{
  "targets": ["first note", "voice", "vowel"],
  "kernel_size": 3,
  "learning_rate": 0.0041,
  "lr_schedule": "cosine",
  "warmup_steps": 180
}
Rows from block 5, named by matrix and row number. Each number is 500 + 40 x the weight over its row's rms, rounded and kept within 0 to 999. All counts start at 0. Numbers have three digits each. After the name is the row's rms in percent of the matrix's.
# convs0: expand pointwise conv (model.blocks.5.convs.0.weight, 288x96x1), inputs 0-95
convs0.184 137:579598525512496468434507515520391501519584516475512492557574454499509536554522467495435477507505538558508500458410525522487511535532467533453430502486505547541515545559536509502455532518435533429549530516519541383492493482498547525476504510499484464492420488496507526502486532511547478506
convs0.185 150:416516490525582560515406506471421547478452549538470460526452519478504456466458542493518565441517549466464531464456484549531487522470564534533471466475436535464480486524498417561477507543509431527562515561463512474548476469478494442483501468549460419474465489472447488511456500493511529531
convs0.186 105:504446509531501444534546485477522525495496442509525525547464479442491491499496499484454463494538525502500520400502494456579545450492529472421572488505491466552486422552457477418567553466416550487498492492528516516503487469465419502443421492442537501503502554514552576519512557436524483462
convs0.187 096:515414507472509492472500527566482549444517496533490590577512504526463477505563494440492531521519557487461503494518497492497540575489479497487463549502504487499495573459492455543516468529533385520525524506625441512499439541485490519523566461496488531498522547421546441579516500526452545493
convs0.188 128:540458532493519495518545507472509564530602545566496497526577516435554584523452562509483490515459543403454501529457562460551494496466569498515482540493467471466550516546563467425547503492529450473543535526520519438472496524561486446471479522475509423519486520497505496525559528551521533536
convs0.189 106:551427493525507529468481540528466514514468485497502493516533479540483500504471508516388526494575516587514563468465503555538511453511547468452528519547405522478477505501482437511492536597494485500493447494490542452464524513437438538572463503506599481447537584518516563514506506495575473488
convs0.190 087:451511480484523452472472489451480464534536522516532545473462473392486544483453508552485481489515552552544522512559455544431490412531461546459546512442535459486501448545518515506446521545604568521569481520506463531567430547501538503484487536500483522509467465516523404463456482444505497484
convs0.191 101:503486454482563482499530527518522466514465506533495518469426507524510464419513499478480482505497465514457440419495542509502452488589436426491536460495560417464558469418541510520509522536519396525514447496553538522444539419516514454582538497512479507557470462526458515517459507518534556459
convs0.192 064:471464552520505540444494531483480527488533480435453565481488523481454552474580471530480533513531575534444456532489541475565462456568572499506556546564530518525465511517544472478525516503456490468471586546571492484478451512605457416540508503512558527501517466466470500484468538559486503564
convs0.193 078:535543483503512537445528518469433589547514486582485551529438526563503505538493458455517452505477457475520502430407572519500509527507489563457539489481472444443533480507462483493499544445545488533502464472476487530435532460551483472498522502443456545461583542507491535473526419475557460567
convs0.194 099:476530491529466473509405486525495425529505530556445441482511475519425409554546476478451446479517487473490499502507580468530483512526506534459418479448497512507499442448532490473473511527506505515452532538544499513469405464500480501550556463538583469490484509560507473396521562467433535487
convs0.195 080:481581490496511469424491441407470429550496466535524521528543518518401482588513514528507516492401485496512516508473451552547497515471446497548525462507527584548528489457451528455526495596461518468535454447473555522499443536528423459527493487502511469519450458555477498514494502493485515478
convs0.196 137:537483475558522537439469448512505472506514435490526495503503398527570484538515484532463493535548434551451483469440556497500496492466502479530478516504525485508399534489494432550472494507551534508484480509436454587483534502459506572485492400480541529593503446526491485555423474461499471552
convs0.197 089:492480462469532481524472496449559554457549454501468483482478495532461495487534482514513498451532468559530521487523478536543443558435513530526533470354460460514440493522489502511513502462535544486449566502511537604545436510581461500521549501526479548491545580482456435556449494460517539498
convs0.198 112:511563511555560524490496498526530578453466547524515509566487503522549508546545552534502499496538427498535447491511483533474503514606546480502471462508529508420573457497521515526579467465558486503467530478547511596502531441468489542577467517492505460426477429496492516451453477570482523451
convs0.199 107:495538456450444567483478526452517532464488488538557503478480531507510542499486542625521498572451448493485545450509532549511450551541516523545472426454548466521391478448477517447520519497568538499491495507473436477533460447537507538500432449490486472499554466443504481545540510560538482460
convs0.200 096:516517493489444575470515456525488493445442462560466507523471497513406524529458483444411488484499502500507492563548438486454460517527491421537545438463464525512479542445581420502536485480479493496543495547484516477508509516463430602536473520413565510520541541454496486542497531544485542520
convs0.201 106:472439487516426532511469396567443448474477451511548475456523443488552524498452468536446487506445544494574549537444515563467499467469530488503516471526558514495539500480460510431531473476476484465439587528471482521509552527551559488528533490501448427518501461495518497530533520617498490533
convs0.202 083:444512523544439428463546535356524507524514465538487507543510474490515476479461489526474497539459497508492493549465530469505530482496493543516500577538457470493497490496529403428475411526507482511514459509524510511538512490449546451477422466542575521453473529462578547489526491586570483514
convs0.203 071:476463508546466456520558465522551568548483463454542552400555415505463480480585551497483510461512481527492492486463493565506497475489469472456455493474596511479508498522547502471548535500480491511478564575506423418479463437546538440530521531499457521494440575528500463507511467547485468479
convs0.204 075:509477483505432517482447448504463532515525524457530579540569506415512544502508487591408467524491565538462448538543478487485599511457524443450482464442521500516503524446456517478529467528490523489504466511492526459439520449442481567488582412462518490505479523480548541477492521478556463523
convs0.205 087:484499534543516488444499446551473564546465486460515524511495460499503554530552535502552504432542438466486466524403508449488459522482493428509527443572470462497424531571514465464510437468537459522509512532514455468495457425496515485478499492509430521568442517427580501551507513531459553443
convs0.206 084:445525439507537508499508460577491499573516527589530483496460526510446492482519484508497386550502453520385457572463519497448540504453479481473495496444501441532502478513532501500576481451489513505500560546509531478440458480520515456477435515502408500425474484446438521571489505511514523500
convs0.207 111:473515523573480521517474424437495518485524480553408499523544518530493486516473495540463537506482526535468521478572501502535502515452551480582517556412515563523481520587534471531458443499521473619456417474496484559559490519543519561469540514447527566476556523507481492460514489521533485519
convs0.208 158:545469477569511502444432546519462495510445525435475500457504550497479490529555409402490517489473495479544523530496555586521522468466456531616503507512427455549522466521504465445482518472504419516509515508457466515469427510540459484527533497531520451450524572509474534525460442475464544512
convs0.209 119:547495550444455497478445579444497506526519434508536515558496454523505494505506493536456468496499471535457528547535563504496451511395521477442506473446536558479505503494499498518558499570459531426456517480505446503503421496547511473465508481425466571520543533501563511559510494520519466627
convs0.210 079:563524487548531484425504506453548477540546485511514534467508524371505512423558498524487508580489507534511435466538534504524512483508479490507534459438468428470487415522523410498475516504485512513486537499534464484542510450498406449418513482516545537431494479481508510500570529553477428481
convs0.211 101:572588485410446450454455471587468513541583484492494484496517437522449542512450462542513471458481508511578468519534457551493429493487520522423493500448466523517498522499499536518482472480497532445549489492481592527442474519402536504531562560506509515469459485485496444487454472491460468506
convs0.212 100:445510600525553462496500465584450538478460478475520528458436538519541469490466497488561534476595554559547479501478593467424424519515519509529474449546527444544574459525545522550469518489519530523563500532508553526528463507461516515464511509560558535461542514467508472519489464444498511506
convs0.213 122:472439479537457529418553496491445476536571540552512500560556495494481497576499455505489550541536539464474578516506484445501467497530527574494493531451476434497443468397550574485513540564499491549508477470523511504469487497490402548560487486538457523453472498572481507482491472501530506570
convs0.214 101:474521444470473464560446444546471448517479466485508520507490445479517537507506530487515508541559482470510491450507553472527492369519507556480542457481483460501518578561507482533471511538460531523531484476491471512520550449531433624566406482502490433528586516514518508530512510523518563457
convs0.215 112:534527513491468487504508484512535432518491458562555525527480486488562519591564537449577514453529526506561449410537478554508514517503500513507515422522477475460581583456454510536499482540476398524582448513488465461510499497546520445510550470536524488476540519542451499555508472516550441504
convs0.216 068:513525552536498524518541423542504511526507532504448549493514555503497487543500454500523514455527475537478413432494493495442441515553500568461536525496496491456536473497462503547462507470453538558471474506522481530492384470528520611449475500571497538457557572499540456509607491515498493436
convs0.217 099:504557440491489439502488469534507490546461516500551542459473448514523467514427545495559471525510415574566498462471531455451440454430511584522436539491454563568423458462433515508503498450505444466470581500451485530539493505500515435557500513523491477512499474496514507442479448482455493528
convs0.218 069:482443528496550518490470481549582552567466459487453527453548505482456482534502492548562486532505498431509498566472460486521523505563478520470493539497518509467475496434585406449533508539543477540463519459521533548491465435523447457577465507516515554523528456586517530503476559568487579495
convs0.219 099:506422454480525464542469432453491520523467512469569531497475513501489510576410538499464523533515533546485476503497467474528573476503515483541585502501488532523515516452490469514494521519550463501567487496402486485438475489468508594377528479473513511515455453531491433451513538495539411552
convs0.220 148:476575520577406481555526476504536481513489567485509498510480436507523494530509399520504486491470495470512474454570451528503477571418516478542458515539500521475488473513508510636546484561474515500494442394516514502480481544521522493461530484500473530496549488504454532479548531463441578536
convs0.221 083:525495500478589521611570480536486496523489520499485555545540471488454471536562556547546534541497495494469511533567581414549509457478472501463556521475532495495459461522539441446500483506513484548473436552493577495530503471538466490491408517480547483451505435540493561430538519472522506484
convs0.222 076:522489535513502460449493481425533511476481449551537486543494446502514420417546497529498533475454488436459499574458466457507499456525483469507468511518430458552501500532545467469514338446505440541432504514495447503560502478497575455537488494520537517460503487470514541512542459502561480536
convs0.223 084:511443477572533437476500524418410535545493468541478487558527535500528574536555470482524480528512505467459463496564489476447524520540494479494476552540519438496430603459568521461515562526508492526465515457464488511473479417509536524498519560465438509438509519533573442470519501475490438526
convs0.224 132:534458486543478523569507480551543552494524539437518492498459466479510479479449491512533530552475496523531528438486527567517482493496501589501496448454465517464463473498431577543390455466563493489503453508549523497436524598531450497574525470502462549505525432508536526494539437586511529498
convs0.225 109:457530563565508507513472492469505467535549496520519478570541482540599534511470521462533459538460518546429490490500459483487598497479489525536547533442530584562471536544549557488535488513441494485475529450554487455561507551532470483459522545499531539594519462535468498500530496510536444409
convs0.226 135:540492407504487562518634562532405479499482526551514429537458557489532467490467483500518493432491500505541508517518466472551523490477514515456524545533493527499479530524494569524457367452485487485532561490520433454556480475505408510454535508503517531483521468545537530518517512503543514493
convs0.227 092:486500501491460498538465495515518487498478503562464488462590505636541475499544484485457514434505511463434527489503447506479558527397487534438503441479515532491571523504483534566477596505551476489515504503479449543547424451490509488507543435530533562500477498452504550474433463526474516545
convs0.228 130:539457480508487476464527380556557499506505543515485449540594448527496427495476475449487569462446422535462534513508505480479557437514517596506499483573509551513483439497507518487487446488541471445515541512453557526543497446492499506488474511513489532483487536459547506566464570530425500464
convs0.229 098:472508514537498494451474416535490496481509443505510568503483455485518577432529460550473475493536537488504467523549539502520447476532523486507469473519606464444488458440497479533517513465517472554459407478510463538498499417487501481576448449451532504574475548538477587524464498545578440498
convs0.230 134:543487485471511489434490483496514517536493512530521464522487539424477479499514508525523540571534481522441432463462490481555489549461520510515512467559522438486518464474421538408511531529486518500497468486523414490493455389458516582431567469545484548508429477507549451538463429473426528485
convs0.231 098:510522430511473501488561437545555522499528511574512534506518566492457393442507468514439453477517416531473529505516485534498553508465499467505467473544425473486511472501542479469528544449441531510463453471493478458484593477490457494457517513553457505470459477541503546505419492545541386524
convs0.232 109:493466532425387484458487502523553479471537484485454525491569513473498520493569548554508564511516487544479449504479553469565498446498507557466532524497453498494418532492528450549529505514438454604543517491459479588527562499493478503450574530472497477506511469440537477463530421524463489487
convs0.233 139:536465562497547551501499442468493534555527471475559520552511511491510552571557503465477526463529455475458480444468519487528478507543541496603413496520453483500518506496548515467497522491533493429552556523445547450507449511450557440443502444446554443562457556469479572526519455523492540485
convs0.234 087:478570455493476493397546514464457467485511513563510477513537492570594520479496427517472487513468475522560514501543429459547532406461494487452494484471547539489504506518510435486528455479534518416483545470512480536493473511512420496538510482488459518465528453618478459577489545499465546500
convs0.235 084:497454469432548510423545555482465569579447471456559460530485483492532447482475512471478523544476441471533505547458471473579565478518545496550515514551464460532519557515491593480532453469480488483484414492560475477488535529520469421511543545523519566474510570493460487448522479450469521484
convs0.236 078:471492516589536537569492399390567479534516478543483505438528525490539473476440521561440511516482454538501476584473447506456490490516407459488528514482509481488500509473455537458459490476481468523449533590539472507510485536481448498494521486588445471542493470491436505434480481488480472463
convs0.237 095:442472557503503493511484471466517533544488480492522586503506507560468485416543435520527495432473528497493493475573504523475454454599569485532531515502523454424454523481465503465538452570452451461482494468541482510470574557505517532499476511500468477547423507552525547608509464549500536454
convs0.238 099:495470545493463517550469427536503521519563477526497470570511541519518567482555523476476559433562512496515482459512552564515477478510517523499447472447503428460486472545559441562524502524517525444464590471471478527488433523559451546444536487546517499558490515426436465501507566588494484483
convs0.239 099:472484482536527505471492510381463531456528491505456540534503485510492459508505547533529516534522461573472394493423569503513458507538532503503499547414469508490491561520523473475547420561502512463482481527568499546487525521507627490524451495552487531477467515526598490512511448494531506565
convs0.240 078:491559518443456471533587534441536484489492566517547525471548496491484466529551507441555480425497528456571547506543392493544491509491492474512528535456512464539503489564489477444507466470563525528484505568526461462483431440534464428485484558458450430524457432477489477529550504513521469482
convs0.241 102:531467480489529501433496514510504490587452541545549514477491539573505508467457417505597466498516492455537466517494488485442501525457502503555439509463546564516536429480499456469463451457487427565491482450522440526457564464521572517511508506526422503454552491528554537505473408498481549499
convs0.242 105:523510506485547473467484547516467595512541424615517436512517547573535516494480533536528502497545458506542505426495502528522451491480477493501455468530527424530525435517466476572577485463450525511497537529518499529454445506562487497476479472450530495626494497486428467520473551470461474529
convs0.243 095:486527512512493458562481494559428445513507464537478494551538467481585586526495487470547523509566510551513519472517507553551482427547529477506534466457555529439524491449484522470490484493535566532474567556532488534560503456513545507536404505465434403459524471497517509439467473540497568472
convs0.244 081:371466524512490562509425473518551510485391479468530497566476515421469465485488520449485490430559555436539458546491512501543480519520520522444548448465482484495500476445479441475489539498498506577485528455528448512522473490495508545443496468543536540491531475491430412450502448525495514510
convs0.245 133:517434480528533462527534485487512507497526470493445525482507532514457510492422549520506471487473523546536386528493629485520544491518422543458474497531457492508479491515540460372480492547505445510591482506512494520461556542540493539541509470531504488484491423518485549503533549481429445551
convs0.246 114:538457540542486458443584483482590552445494491541503538491546506567484462459487484523513494504475512497450408492508546452529585539502486530566459579530440498518403434488488434528447487528483427491545468512482491478452540532499533466518452475537503492523500497501552520523600538499494536505
convs0.247 105:521451531553500497524554518518457476509538436551471525445556472559512478488444535548577542490380541521443500499555507456489493508553443479483448500521466478540469520447520423501475495518467453512527452524456437521524513459478528468494499478573538505440456472502442579481531550432566502467
convs0.248 131:488551522474490517562466532575510453466560464503555431475547538543531479437557564442413489538473491556496456481478547521576504522505440540564538468541548514475458523435591533513460463489510549483509519550431519509568461541492525493504537523487511482429441549496511483503463493478478453527